From a checkpoint of a small multi-label audio tagger: activation gelu.
Rows from block 9 of a small multi-label audio tagger, named by matrix and row number. Rows with one number belong to one neuron. Each number is 500 + 50 x the weight over its row's rms, rounded and kept within 0 to 999. All counts start at 0. Numbers have three digits each.
After each neuron's rows are labels from the 100 clips, of 14848, where the neuron reaches its highest value: "responds to" is what is common among them. Only what is clearly more common there than usual is listed. The data: short pieces for a synthesised band: melody, chords, bass and drums.
# fc1: MLP up (model.blocks.9.mlp.fc1.weight, 640x160), inputs 80-159
# fc2: MLP down (model.blocks.9.mlp.fc2.weight, 160x640, transposed), outputs 80-159

fc1.121:625413535490497508539524521504484482497520471398539441449443487579531554549448498503623565448558509516480450431413479442516553479518518492570496503490527514478453490454356519445468411516532551510462529408526630520469475521561482389476479502
fc2.121:546557529517442536440499512554409384477501570450479535421525382573574439504433580488381496592431523507551519408561455540526553480570480534587539471498540479537461610521422492594494634526446537553500497462566496509528501543491529545498463505
responds to: bass line; bowed string-like

fc1.336:491530535478444486523542556484497419519489508613519545515538526473493436474510458473479526454573582527599589522552420482508530540538567529548445433381542447492606481498421472531521479489502525565525504446475524497528479502511536517481463464
fc2.336:423436461515551520509468428479522493467630478491470547492489464440504512466492411530536403503541484560491462557539557542514557512459538501484449426505475493394535511513487391461423519547523407479420533452487453441525513446528468514531482525
responds to: horn-like

fc1.238:570521418693564489522504556480520548428488522432500544401532463568508411563539471548546533471488527546569477477475504473426389467412486546512524586548478429532455478596555533566433508424493402529494495538450528536556514494458421518479455510
fc2.238:476491494473596472519419381463557528401469407466482620551494468489481494409514517595504499447577490568473504537514507494505476573459501516433519433479414429433519525508505429438433452511451536411469563423595503495488518538472497550547428575
responds to: horn-like; electric piano-like

fc1.444:509498631495468490502531460489433461467397492494479482499531559433509497548409559394482521491502513533506452446513422500610442483564539492461529496521488542453550466450489552515550478454502450518438543534474519410528498479505464473466468616
fc2.444:528452469576519487474561461451511463630560532367529464530476520566483538466458486497596523505570470564483482551421537362396510551572462504543428492506522457504495454558527580454544548498558542501577500521498506504543483552540393518491409429
responds to: string section-like

fc1.199:478602454529574476549535460558442446511491602548556491496475486512512431570426538528439596448494439437562431501529452491405540593499479585409510556456540444484438481562426523533425493604468537502531513482505451578441484412493531526443462507
fc2.199:570484566488409449391515424493580477487533508461445481501402547525446443438542496562468491491475521512402525520563410542523524449471499551556493534535475503530423502518465493506493490536570567413575492413462450547518409492482581480554494464
responds to: closed hi-hat; tempo: 70 to 80 bpm

fc1.318:509425526584558487536591502475471426465476525510491503529524542491575539572547476554479506525494461425522595502601476413561458422485517506459562520433591467431517465629469462557423456418528480525441438487435473524523543577514535445493492413
fc2.318:556570469498545548447553505511545468507497388515504530500392490526581446579427498524455528434437596471535480540437484552372537491460497461522586457514502500457456504522501443509542497555469467436465559390483503532494513566433465477503442471
responds to: saw pad; clap

fc1.175:519519451547493507502521489481504528518538476443555419495484537476610463488515483513406487575532568566513519495536513468472497496529513534425427494466457476634503449501484444519626485537489466520437505544522490468528503399467566554448504487
fc2.175:554446535522489515484580551512561561568482475424498455480384426534531536433409499485537482583513367443440502490467569458549485486485509477498471494501501476517517493466461584401480521465429451473439490454509496636539467583468495589559506506
responds to: marimba-like

fc1.167:544505505566487570445424553585558602419493478531470483544484533551539479548506450580573484466598492497492559551490441456484504552513561489517457442438520517488558465500501560496470563442503528500501587466479545448396526543520489555468448454
fc2.167:531541583501596412452552473542618599446440540499485529523436468535552454544522499484608520450549511453509477541562507534498519583540481556488583522478432460600548491587462491468442547529533602448490518442452527488610546414499585511349572431
responds to: flute-like

fc1.75:534503417486494520452531570513505460568480513437486408528418513525505483503484508561476518400516542496504515627451412512460586533444503549527502390489508541490457582454453420528499536455491436457534372436387512489497533586483567514454477483
fc2.75:434473478546420510506499585458522491467511478502527429555455411418542438447570576559531532478539437515522513462478546490477579504430625529454527443488508517435491552512500475514493510434492510528598560450568468533472419539473512471554551585
responds to: saw pad

fc1.275:470529435527466539565574504572519501507501500417503561494505484493456473476402538515479540452515546495479503546580467513424399501399482418517504387534431489494549572513595535468533528599521434563607490503530427534510527408564509581499435510
fc2.275:479543501474491406437405490446485476506472519578435518464532530556544511476509489509533419569561535485487574464555506357490467536414477499442575446495486550598540436470704502526525412435491484480519520512537568531543465525498571572578512478
responds to: organ-like

fc1.244:560471552481520568484561403475518578502481488472540552544625525451534525483464518496548525474529432471490472536450558510479378552492510439546465515516503473596516491503430491498495473495485536474574426485471501471465513483517542431468407575
fc2.244:511456523520495477496431512462564522458458501557539569576459544545471502570482506475475535484514548518535459543518528503506518501475556491500450538571469604532481474474432441571435504465491450548477598497481399501424478506474594442474530474
responds to: kick; drums; snare; muffled (low-pass)

fc1.406:531453465488535460577519499478522472514412507605525414540485505460446523438590563435456537553521478468411574431377468462564487520371536464552465534449413526560552540615548535534472458477395506480417563402476501461414492591436536511483491376
fc2.406:489459554482568487448473492509536426467412511480595508522499529497494601537456434515574462457513441506530490417509597606434462405544494560498562438538440622483550558491565498477548451425495532589440447499511540517387495497488473461522494527
responds to: trumpet-like

fc1.520:531442506513494423498454424485571531483440450580492462527544534389556518429469676458578511530590560480544455506387521477436498541443590426532504447437606551484521512537512528372521419439510501526488467456431469440444532578499500511429467464
fc2.520:440428510469539491540485501440557525434535594549406492500482518535563563518442489498487455487534471488481558400484517489550483483478623522520594418466484608465456544571548540443505424581540559541497516510576544576459437422470459482395580483
responds to: trumpet-like

fc1.339:502534467529517499574557448512547563453514549383501476507444598468495552486408508495385506531504516509483519565482466458467507477578549510445493563448477551672532463572455509555474516482546472549393475567557455444447598449495530492458492611
fc2.339:534551460432541525536503409541478485479564560519525485550522559515461495429557470432515506441433476523489552469519588593464517544425520470489488541446511449585573407427471465546638510514463537503470550517444456510464512443499433549541424516
responds to: sine tone

fc1.533:508547597543455405499485541563497494483481629525512444479543528514512417575442439456516527477472466517568561447468425541520500499494515511453490448502510425528410476443599442472540558445571420538490468448498529533522501472430519516474528491
fc2.533:495498605576552588604469461490493506428539524499512500465475468472505539592424574488600453456575535549489513508527410580545455544427498542535458495540449462553594495361574517464527550469550475518462530438477456532474467481428560449527544464
responds to: organ-like

fc1.345:475564456510500476561568460559527404471531516591534598503485519521568538494538551494447513461546596433409357489379465550495512518498527493475484484469474572523481495483444529503464464528512517589508558481468516495398498487474554498462482439
fc2.345:484465426471533448477437568515539519613596414450478462537554560513575499439489525445493458511475534489474533508482573496547434491469587449540555440505420525518546436479391541634545436439484528549505569511481431454422505548574483548419410549
responds to: square lead

fc1.630:462457567484531510532553543461516425408518496513537433478548524475481542535448505538462510517544481457530365470538399428403546589545507521466426525419520519613471561397470435550538395396551464532500479565512481424502527579523589485487498459
fc2.630:510385502447421490438514565485466500565522428435510423529412521477454479566448573472576427449508513546501440508559550397507562543463519447473474440419511472568475493571552475525517503643538501509516499400463483575495492551539396459468564536
responds to: kick; drums; rimshot

fc1.456:566447424614553515560580504462584567518503536552521442399538532458509538587498523445498487506523525470535481581486390488480494510572549504502486554506451569472492509540458548424564461512548532514483499503479550382528452410472598456485467532
fc2.456:614444528545468468498513499509527465592492454433510523469526532495503457466411543430590521521604432464469523392484560426502384534481403442481519587433457446491486513455504532514537485501481520452555491466540502515606537512520458494520394497
responds to: organ-like

fc1.433:567428488492494606434502435498562516443589532492527591475481486538612510498464552500572502439532543588522579448473454480451538491483560409478470545414476467533474546457441515601549451516476472467505504570528592516513533508458555521477452540
fc2.433:504569541469445474452498481487504462510415476537495557391573588528435654431566444545568484497612550561467554538520459460430482500528561538486439544510458531514535436495489465553502506482480505542392506408500420505549420505505523548494503465
responds to: organ-like

fc1.601:477421404494513442432440434445575435480506506440549428523527582508414488548459510466552521377511505489478412461603476430385500444446556435528505453541523547511558482474562485416498490436564623479469468445574472441522524519497462430469446580
fc2.601:489453532463532543637458431433466454455537413455572493502453530522429427496522518461490384487533478476527400386523533520500414490453546485530423489500457480519593521513488427574414477510565517515548511542504446510562505513389491508495485376
responds to: rimshot; ride cymbal

fc1.329:486403491504501578510494587498576480647550472497537456407498518508654480446377578518565514433523451490531505503503426529573517516569532477540433553509492534478421537504448544411384525546469514575436537450509455527432503447439539454478488526
fc2.329:516592469510510398503370450552562566479466470535442504479481508438553567469450550547461476523556594524484543518567490448486468549496449546441442508626556480451534551494495520489416424495501419496516434515502554515475462389496465555444472449
responds to: bowed string-like; tempo: 70 to 80 bpm; tempo: 80 to 90 bpm

fc1.280:537443541574439488528473339502578494579523466651474415492486467515467526466493532473548512604554482542501567537466478454505469548448511450489496452452467505477623517524536491500515477474412528502547557481536504489412480519516605452429480483
fc2.280:486509502487515539497455591512576516491497553403523474596506516583497479501469463449499513565524491530482475507482631599438514458430473515476563429493483462454540536596535477563603433516439558474514486522584556570493514494482401473470409529
responds to: trumpet-like; ride cymbal

fc1.309:494425471503516432516562436508518472593356534476497509553608563466503517464485559445435573529490480455502438517419504435486498554446492511534509537482585505473537516461434521467551420417557541537418548493566425492431538502460540596511473527
fc2.309:538422527544601584490518479466494480452521448384503544494512525474545480496475507497509458471527535467543520453553528541532470527558451536469464452589506530526476540476573486522463522572527484521529375523526504630437507547509436449514449512
responds to: bowed string-like; trumpet-like; melody instrument: bowed string-like

fc1.627:522521457542468416535454484582475508575482498523543519462528484456570561534432537497448502549475550451417579484548483542530441518498548542502520454482525422446570531607501459437524446457443492493518535609522583468557454484487526508481503543
fc2.627:471491563488445507551437547476587501448498470488516608494577444487457566442522506548441461588549522573452555534500492579520426428412484562570469524507480489527499541435392529440523520481501505464528437427514519531557461457543469533598485513
responds to: marimba-like

fc1.197:502488503544454495458563549438476636476509450557496431521481518433621498523386485480400495523487491506538647537459483392474467504478507502521474369548528541529484485470500511480507424399521444534566493573524482447420489567469507546489505574
fc2.197:480500471538434577486494476347553565564523484501467529449477540492525441461511552489491492522543490473403610499549495583568499460531462515517536403570466480535431511530508604529429457602447503492446526516480474514489511520440478464470484477
responds to: closed hi-hat; kick; drums

fc1.194:451580452516495426485428533461447420528506557598552371499562512495436431507410464498462558550464543589575411481563475556532433461538474577490507443423539464477516459505440489554522499576517457485563483429539474530551456521494558563465500466
fc2.194:495513516495575463386451492554514465408447581447412423497387467470504433532530502506507478452616504515483482540489456493447475578611492473562529405493429470567533509500493551420561532502556499495499477403579518465514508442489496489461491588
responds to: flute-like

fc1.128:513382405443503480457367467487444541562426469480556514489579496526549485534516471482519516554505522445461489504467513458523496541469507570527416483519539477488413556450536510531509507533514410492509488531506466557511545519593441450516434577
fc2.128:454535418623511556475433501562453529480557481420493471552467509459482484482511495538561429485513502561506534569489555562532466510463534485450476555497519482524524550495431505512482557459565501433360573392428443443481566461466421609585492537
responds to: square lead

fc1.304:502482598530513547433533376568524461520513554378522451562556545430583474490519460573435531461522448535508541476564427467538532534520519507407532465495455526451502461493444541423501523452428537571560426541538516569537470460500494444484452450
fc2.304:561457532484546488532446478553483455546492509543567457483561466496540524430385437508458572442526564404516510485509548523503480455519531526493492467523588532556546533475394464538567527561400535468538528432427568419555560524439448478518412454
responds to: bowed string-like

fc1.292:503503466584499475468605516515556581512476462361495463473442495477530518562526478591527501537531417513509481458423481435540499468570501479479507508468527539453444481559566412486438527526563572518431421517516505573509627409487480507453418587
fc2.292:448530432504550546496494483553549441420615450529502516464513488510473558500518451537471405450480562539618521498551493574543424649537595438473495394518497501512562474563460529488574491503444481528402605518497442478513511452473499511498423537
responds to: horn-like; melody instrument: horn-like

fc1.534:557491543535604405477498433498521552463434485478510550545501505535492437525451523418512590554485502510495586501538514429470487513530476451534432554497528520390430610548457652530433399503552458553500437507511527603532530451516490528486461495
fc2.534:527468506478558491443460569470530511550523385517467565533523460467456517510537491576507628460495450600530415517465407549463421548431578428467485546567403580409566509437496487538415452483545538521463536427552396524522533481475436532534554556
responds to: harpsichord-like

fc1.349:495547407598453471531485445492567404523518486429523516421529476546413501407439488497517570464526472497354505544605479513502398457490523527414515427540517527600560551524528467425463488390479506542461497477534509533524523426556431515463492489
fc2.349:536464527526494489453527432494585488502465447475565458518462582484524402422566509479484505507513502437638580448535526423511497544497588531389578504397410485463480492553593471530512578457500508460594577524584463540546513435521424561517420564
responds to: reverberation; text has "room"; text has "reverberant"; electric piano-like

fc1.545:553429332491516549446533548496525517414519533549532571501497546513450465458572540537547505486502575504462448447520511498479469575530497537551427486506536589532602451499428460490453379423545444491486581502483478432495438468559598564487506568
fc2.545:514529473488547483561506509436435481537439463560516506403434448479485461454437602544473495386506476504502450501506419547532532542456503522489502542518528567480611635534387521565557460474549579419462474463587530489467455514443523445486595462
responds to: rimshot

fc1.208:525532515495466441470488564533482483540445533466521580450508526557486424583544498499406505483549540439509584461564437500470479498488498519547485427378593481509636442469433497561426464406503458658561512455464480507534469559496460452491487491
fc2.208:473473464490520508498435482485529565414607454476465556496475469453551494507481458572531476483565550521529417488536526526575579504453506441429377519440498489389582499518460449506431487551605422508466626401508479477468500470589504487485525512
responds to: bass line; horn-like

fc1.168:462397453501565503428556501529484420516432568487571474502583528559517522463594549559449520523564473402552382472508529446476464417546559499476542504536521447440504464490428565449493543480518565500431441529511455441499458460572506545455497537
fc2.168:458485539555532445544540546394481535475511554595472520540523614503594488385509487478553368475550500550519469544442551457569515489499531464416496454497429487491484488543498555430560426552490509503430472544580505555522491485546438527408552481
responds to: trumpet-like; saxophone-like

fc1.265:486456502599510498521437495438547485505481490547532565453476571419456523430545514540520493462532490417463395420559468452493486527555561516489522461475445487437509530505632620486451505513443508457593535525484449586492505450479527538509437576
fc2.265:450525465481501454547448569485407475528515554521540429500567529530514480531483520484510437477554537460505532536450520528582448512501483492449499510419492450424527516576482560568550498549461618452523466555470496491465468516541461538619526423
responds to: square lead

fc1.463:581462431467505475482586435516484455606365498525496419517588527564533468480538463510444494443487535441500501578398453489428513538553511460509471407490533514478406445492419566534535472536544513499550456536541414481413506576565548533475453537
fc2.463:446448506447445535519499482480498524470487491458488543484437422490475487418632524480526512575431509530494538561576526552544537521459486511502532607445545476454451590448455561407429446503473483529544441481564502566639497629533408583593588444
responds to: marimba-like

fc1.402:552499440525521521483555532466527436522468464487511591460526503508539398482510489459516488505505582504545579422469521488578497589552508469400460410485513471431448602398595472553494446433505392530465477621474570517496517529587531517501526532
fc2.402:514555526466593481511505446511482471491454471492477516405327469510529428525609549554511435527548584538549572531527483552495468527482522489473463531547501479467533598589491592566478589526521557476438495451509453463554562547538480466512437541
responds to: horn-like

fc1.561:495424528558550485476503485523639398552462469499489511457424506455460533475461470515521475408505526511456523498536516545538482436544568335523502515510459509520541519498571542464544442447419559478470538520551494453533467509532567426502490425
fc2.561:495415525467435452508468490440556555480568510533524500535460467515541441573542498453495534524543493454468636473521488569612496466463489485537484354523509460559508498532494537523445460590441458418491546593438419470519466484476505492476488423
responds to: closed hi-hat

fc1.95:527562499539530617582432487585599532489479502378535501483503534578488472458422479588431498505490457569389520559530475556537507546464472486409463535467502479557554425537538488514447487572564406503476455489489581428502560471563477452463483412
fc2.95:451467429452456574425512542558435608483533544490466451532541473501500501446488428493463535513551516515486506494453492484529456513619500465481438549496485497457550499425541476454500490513502576556492597555506486538453570412527547537491524521
responds to: closed hi-hat; tempo: 70 to 80 bpm

fc1.270:455447535479457510449586518477464600590512500570487396561608509441562414541472527501472508542530525487562509501381492417361466555467510539458495525553509527567432521517424598483511505458563460528510401582564475431521524569470422559472520476
fc2.270:491472479590413547504468481405560604477483456484466441464465515574616476412555576495518525515564557551464626584507521487511519540495513355532491487567462512490473516518473460580480424598505537495437562561447532461442529571426414488529495517
responds to: closed hi-hat; tempo: 70 to 80 bpm

fc1.585:573500495513552490567590512533524508559399539498560507479499481506610397561435536404481536563494491534444399424483535532592492480427521546511437479502455537454553497405500461502490467532439554455478461511534446447488493492455471612488480651
fc2.585:453469504482400478507597500513489420558468538447555508561548542453546501511492555522633519513520390481540474565501504410536560563513426537524533490446562421550498499609527528495612554560496528448610519544402529508538501568497430471584510449
responds to: string section-like; melody instrument: string section-like

fc1.566:496446495583462532418520531513527444606440475554536470524559445469510504439539501481474487448636489447508588551592454494554497496522498563537499385415544544559495520531563502501473528532437491476435405598547509550434498417449458442474490426
fc2.566:541599549425531506510482605497489487621420508438534547482541505410453535523512565487427534458497569603499506401503515548551493449516594520475482455450462499477508514555538527531466500496543508383471552503547479472494464483467488548557569408
responds to: harpsichord-like; melody instrument: harpsichord-like

fc1.383:567574392499488508535448508536465543484522519428508569500495515602477528475549455476426536497483413548427463504507463504506517454397499429535494542426568548462499439484563570570441492430537583542532485479590544472397545394466511474467492488
fc2.383:454550540584460381523436459526437661505517546581494470468465462510536413580434473486430532484494525502475499473557479505535551433431515460493527540487489489493510404482499509484464533472444437435565487468380505478425576525436601495495513467
responds to: bowed string-like; melody instrument: bowed string-like

fc1.395:564444499562536581511593453479620465465402461453468597516449503538496468562478516438507490575526583557544482483488505433521514557568476502440462533462542578535442590447670408522466537520529476488435503554484551511525472560506487515472442475
fc2.395:549492458432509444441509531588615509458607491428487539513414451432591476574531489526399505467536643514489447489536488479455483549537588453532500416599458557515453551567439461450497468563451427512471531452516453465550487528481521494439480541
responds to: horn-like

fc1.107:476417568511434608480487524580494422462462540455584447447582487508451527536462525516531491543524407509428564483564451536493443560547525530395495464491495387517484601504439548518401517524445436555482538473564458491533517458438527563471478566
fc2.107:530577507549564469473534510492509497453435553510476489493438454510498459482503527504436512476461455492494434557517404521486584443424590549567557536491475480491462611428561492454538441610547450450692493507605546533545435429447511431450648481
responds to: harpsichord-like

fc1.416:515534477508542487549511435489486533548409542435517524514574492467536527507505480475519560526571553448524439433456403512533526525478510466423470482495467507520462523584463512476445521439620575575461494477367481499477506569447539504489457575
fc2.416:590613430451488495521487495493560527555453518502549549498497462557452561483543502517470485530494448475462447584509487522466495441617528499480440584549605539491473547468519574580585494468605512464534504523522528417519442537519535499434487470
responds to: harpsichord-like; square lead

fc1.209:595466605521472516536487527478466460459475451540565456509545555483460543547483534435508523459492529599486443508501367454560478515449476462500568525386456561604550607485531493381474430461486505572448483517375502485442473567435432486475515489
fc2.209:448529535550484465510445462410499456490396514534493461532606429513581561483453491453481432517506538504460464564520502455431502484495557515495500502394478471475536500558558513501518519482606618516530462426556621536543495580509464546418564507
responds to: rimshot

fc1.637:531548542481503456598510492532510570486502460436513502442633538527553507475401568493496497545528596559409541606451528546597494554579525504457419504467492529413556572418580528416464504570489528423557483553431427437422494602468504461474480475
fc2.637:472494438530578437468546533509562587532512456515551426498560464456505503441462535464463578518561528483540496473523472458502533563499459431467512477433519500540424489589548510468471468542490463475474441439483463423534505622577543523515537491
responds to: reverberation; text has "room"; text has "reverberant"

fc1.544:489426553546480419574582517537607493509540514484469541458535532541453564507563479549459563482513463357519560432506461479524552441467539494575521547523511465582561475513512489480533492471497466570532497556496527452474450397527500461457465459
fc2.544:489508525498532567539525479540476512463614417512548502513545396603596533594526482496572402512466516460584520559468482428476496562441483517537482569490482526476452536545466449540604518467491543551510528522464488579534489554426423468438497400
responds to: clarinet-like

fc1.87:520436552494510451543525473503503524535361533536467467463517477516596459617553495468485512494537496545473422473550421547455426439513528556405543594450487466439490548454488447457451459419376561552485409561569400536553530559536567585450465553
fc2.87:472433461467409474613549528464525483446599561420492450472567536491469491545511464451541509476452450563551445468503502572485391531550562496677463489527457543474518495516436496414420443526482586454468421610478476500545516466563435494489438486
responds to: marimba-like; melody instrument: marimba-like

fc1.228:474536564526548501478545477464545586483520517510492472559492528528523516613416522524517504508531544476467368533485508438591383462538531436547491503497557548532580545585482465450560538542479533492589513501471469511503553444473478499471459547
fc2.228:578397538541479448568471495544471480522506502530544529477477595489558515467476491623566497506493482568483633486498405427534454549509443556465529554496519520491512461547552470490431430439487559486530545532440517508497510478436496469542544482
responds to: organ-like

fc1.30:477501462537552545588469461552590530432550519583521504446524535553487524545494488571564485484517583408523563443466500536414459539489556479525493503524452568472455524461406450477478556471591566485530524554434472509318496474470491436479476419
fc2.30:530424513532532496424540495487440607527485561431585480521458457521582454501500495533496549544468434532455449579451544387586553476526403513482492511499490478546426536630514508423564527497574490457565458504459547515475556515462450510471520347
responds to: string section-like; melody instrument: string section-like

fc1.543:499533600513563474449498496536513588487537509576527429522527528524439453475490577487514559465511508566511530464526442437515484510592484551503504514427474495466500546433494492435549454386457504500520461566506384422493607541519524490489483404
fc2.543:487428548494465473493529498457556475571407420440532512495606587474524534491548492515576468441567462523504446519573540522573524467480512530486436489421531528507473405480446432447548433528478414479535515571515539423608457497463446495532448513
responds to: harpsichord-like; melody instrument: harpsichord-like

fc1.163:519454532537452422543511537617564465557446537537517407473526531523463503517510530560586496503504448425526479411437452440527530509417508485481472516456577364568562473498489506495570477478514529463497475561483493409485510464559481408468510418
fc2.163:557487510481507554512559542472457533516557502523471514438474540476666476561502588490511498445426561435524476514474495404568461446468605441437470597500539494496462544499518529554507500408509568456509479498474550562479422435504478533399557444
responds to: clarinet-like; melody instrument: clarinet-like

fc1.324:577412539629480566575547517430526537562576487502455416497495513425482446502538495544476496542582566440533365518463421418487461474509507513413507508521542495541490524456417535530432506471528476651531574420458525542410423481473503405469494441
fc2.324:530488509538514423508512476431498486464401504483459542492513482459500444484505534482431475571568431517404530482553495513536507500455464455507535560520520408532456583560389451564584490502404539552560473597494565498547471541469575526495487483
responds to: saw pad; marimba-like

fc1.127:484504444475477544521447531538518445544517510458538459448593607467438453526516540559442495445503561510525512482480481515530471588447530514453473532542422556551397512550537538482469527540474496574610542498576439472509475473465497523502499521
fc2.127:466472511544478510437459582540499580420554515528486556565495475467475429575568494510515472428529569608478547438437628493595479546546531447503501494563464520528592556487534524445535584520457528523482445556453459507409488477499441554570490517
responds to: horn-like

fc1.320:510483544516506431570427458576548521512496524571506410547503634445446510458558508420504540524494392452508527470444446442447496537567501392473454532462539542497543446480548442502472505474447580489482577482478576398417518500587495479482486451
fc2.320:494499622484507490496551467486517479399447564489527472456508479466541494511431487507540418481546482545497456353519569596517530476492479540531575415485449553518526518576536508424471475450533443487500395473542466530482435420542549472454599445
responds to: trumpet-like

fc1.367:452498504552484456520478460529484508571531513519552612557485490477463513498549631487524530510565374517387458613471485435443500558443570525539508439435482512454540544593475567477585455421465594539536506434522506530469557430465471570483430462
fc2.367:524472587558456528464517470533407595573536554475513498536453491453504502595490542518504522549528570477463495432460516596524587502507367493493494512593423447558501441427559474519473554510406382480483413507446459502472510565475519562514451480
responds to: bowed string-like; melody instrument: bowed string-like

fc1.314:487399592489601487558463500458488523547562466586499487513521501470525560480405500483400506474496466518481477388564513490478429486494487486506527496382544586661557541637551548486456452451488434501441563505475488539410504453545475451486484425
fc2.314:527544500487533543531501483480453456517497565517584464564561564588496602423450470440550464554435456536491524485448586520453551495412533545521525552494530442520505530447563507524618514471540572507495534455615566544457466559561495534568535471
responds to: sine tone

fc1.55:507515552475489506529487537502541494501506485463527386488533513593564547499498525542511577450526547407514407512485530525512512476378551475536479393516522557500496430449557475467536467527543511498476543444362528477477546573483517405497515501
fc2.55:486490519533526536495408443502425509536506526439419474461508426479518382555438425458508474510441498562480417447487563432474481523440555474585508439560510420479443510552516488530524567482521487552477558491463417413523525461533472495546483498
responds to: bowed string-like; horn-like

fc1.519:548498578469523492401419466441565359488519502475483421516557530489554462477530562420592559505520466516452432478524505547388485459482527575550566483549495575491444435463516570472518483484578556525576578513462472507393422594488510455456447531
fc2.519:492476498513521479451405574477377423515530448461568470587515547404563409607550506579509424506443327459420479520565538462516505431391539488483444533489546539403514515455446454619479519491458541530484557422440454572534501427399482493481468485
responds to: clarinet-like

fc1.580:521491514616549489462582465439566558579456518528481501507471451399432494427522499535537524490495385434476460483500442470563457435491523433476391584430450476405504542518465520475538535511477579469476494532534446432520450561588489426492488447
fc2.580:457476544482397492532536417453469448538487581559553454542559451443453532496500452468562465456505520517414478493560472493447462473506440505529397470473509555471435448500412538592402491571480427485467514536526536369570505476544481415450522519
responds to: harpsichord-like

fc1.154:589558545610476520563585568584466481607533498486533453515439446502612530572404426517407564450520590523489410574461475524585461470557511439634471454461529500479524564539424493506511532446534474476465482478496530517415501498458541544442480372
fc2.154:401516498482388547525514550498461449489503551463448469484523539449517449575493645477495453457458530445605608562464584441531466462569559446577522498526499507504456519507526473542494461522465577540522380585492492570412457473435473520531513513
responds to: bass line; bass guitar-like

fc1.57:516433374487521556505490471577554401495501561523488490455505588561491471474534509481568504510508546476449419473431502516471396543431583431542541480469510495435485438507564587430599466497504464535515564507519443483373582441530464448500462472
fc2.57:523469574498467452404473525583392473486537527516459488466469550494420502385466486457479524497445473516486457474453603525568551477421478387539524519465479469541506588473504530402538540453533506477466504459490515466533487432582577635540538526
responds to: string section-like

fc1.587:460489554484487556466535485461455424496505538586528553438525492520508488530488574435628551454598445458488445511547473484511488497403526551467484507477539472547536557556485421422448470552433417535551406544493461419399645560467546504463442432
fc2.587:499458520489489464462497570416446523550517433475453522476477520487547531467452527477522537466454587487514467482531504444362441437394468474524474470552357494516514492595434471479447450529422551489445601500540451552508474504541477451453519543
responds to: closed hi-hat; white noise

fc1.70:467457464466541485544584509485567486518440581543532515438449510550571507488380454575489529462499517438503504448565452507497435516430502527475539507508444494550486441453526475410534557527550573576521380577491496571458512447466459461447515504
fc2.70:553530602527434482443507498553493548430494553522448425624452480500546422544495498426558498442557589387543466515495488515493410561482489555517472512395487479515574449459551483515490493455455580477537496482462489468535509400446459548304574501
responds to: flute-like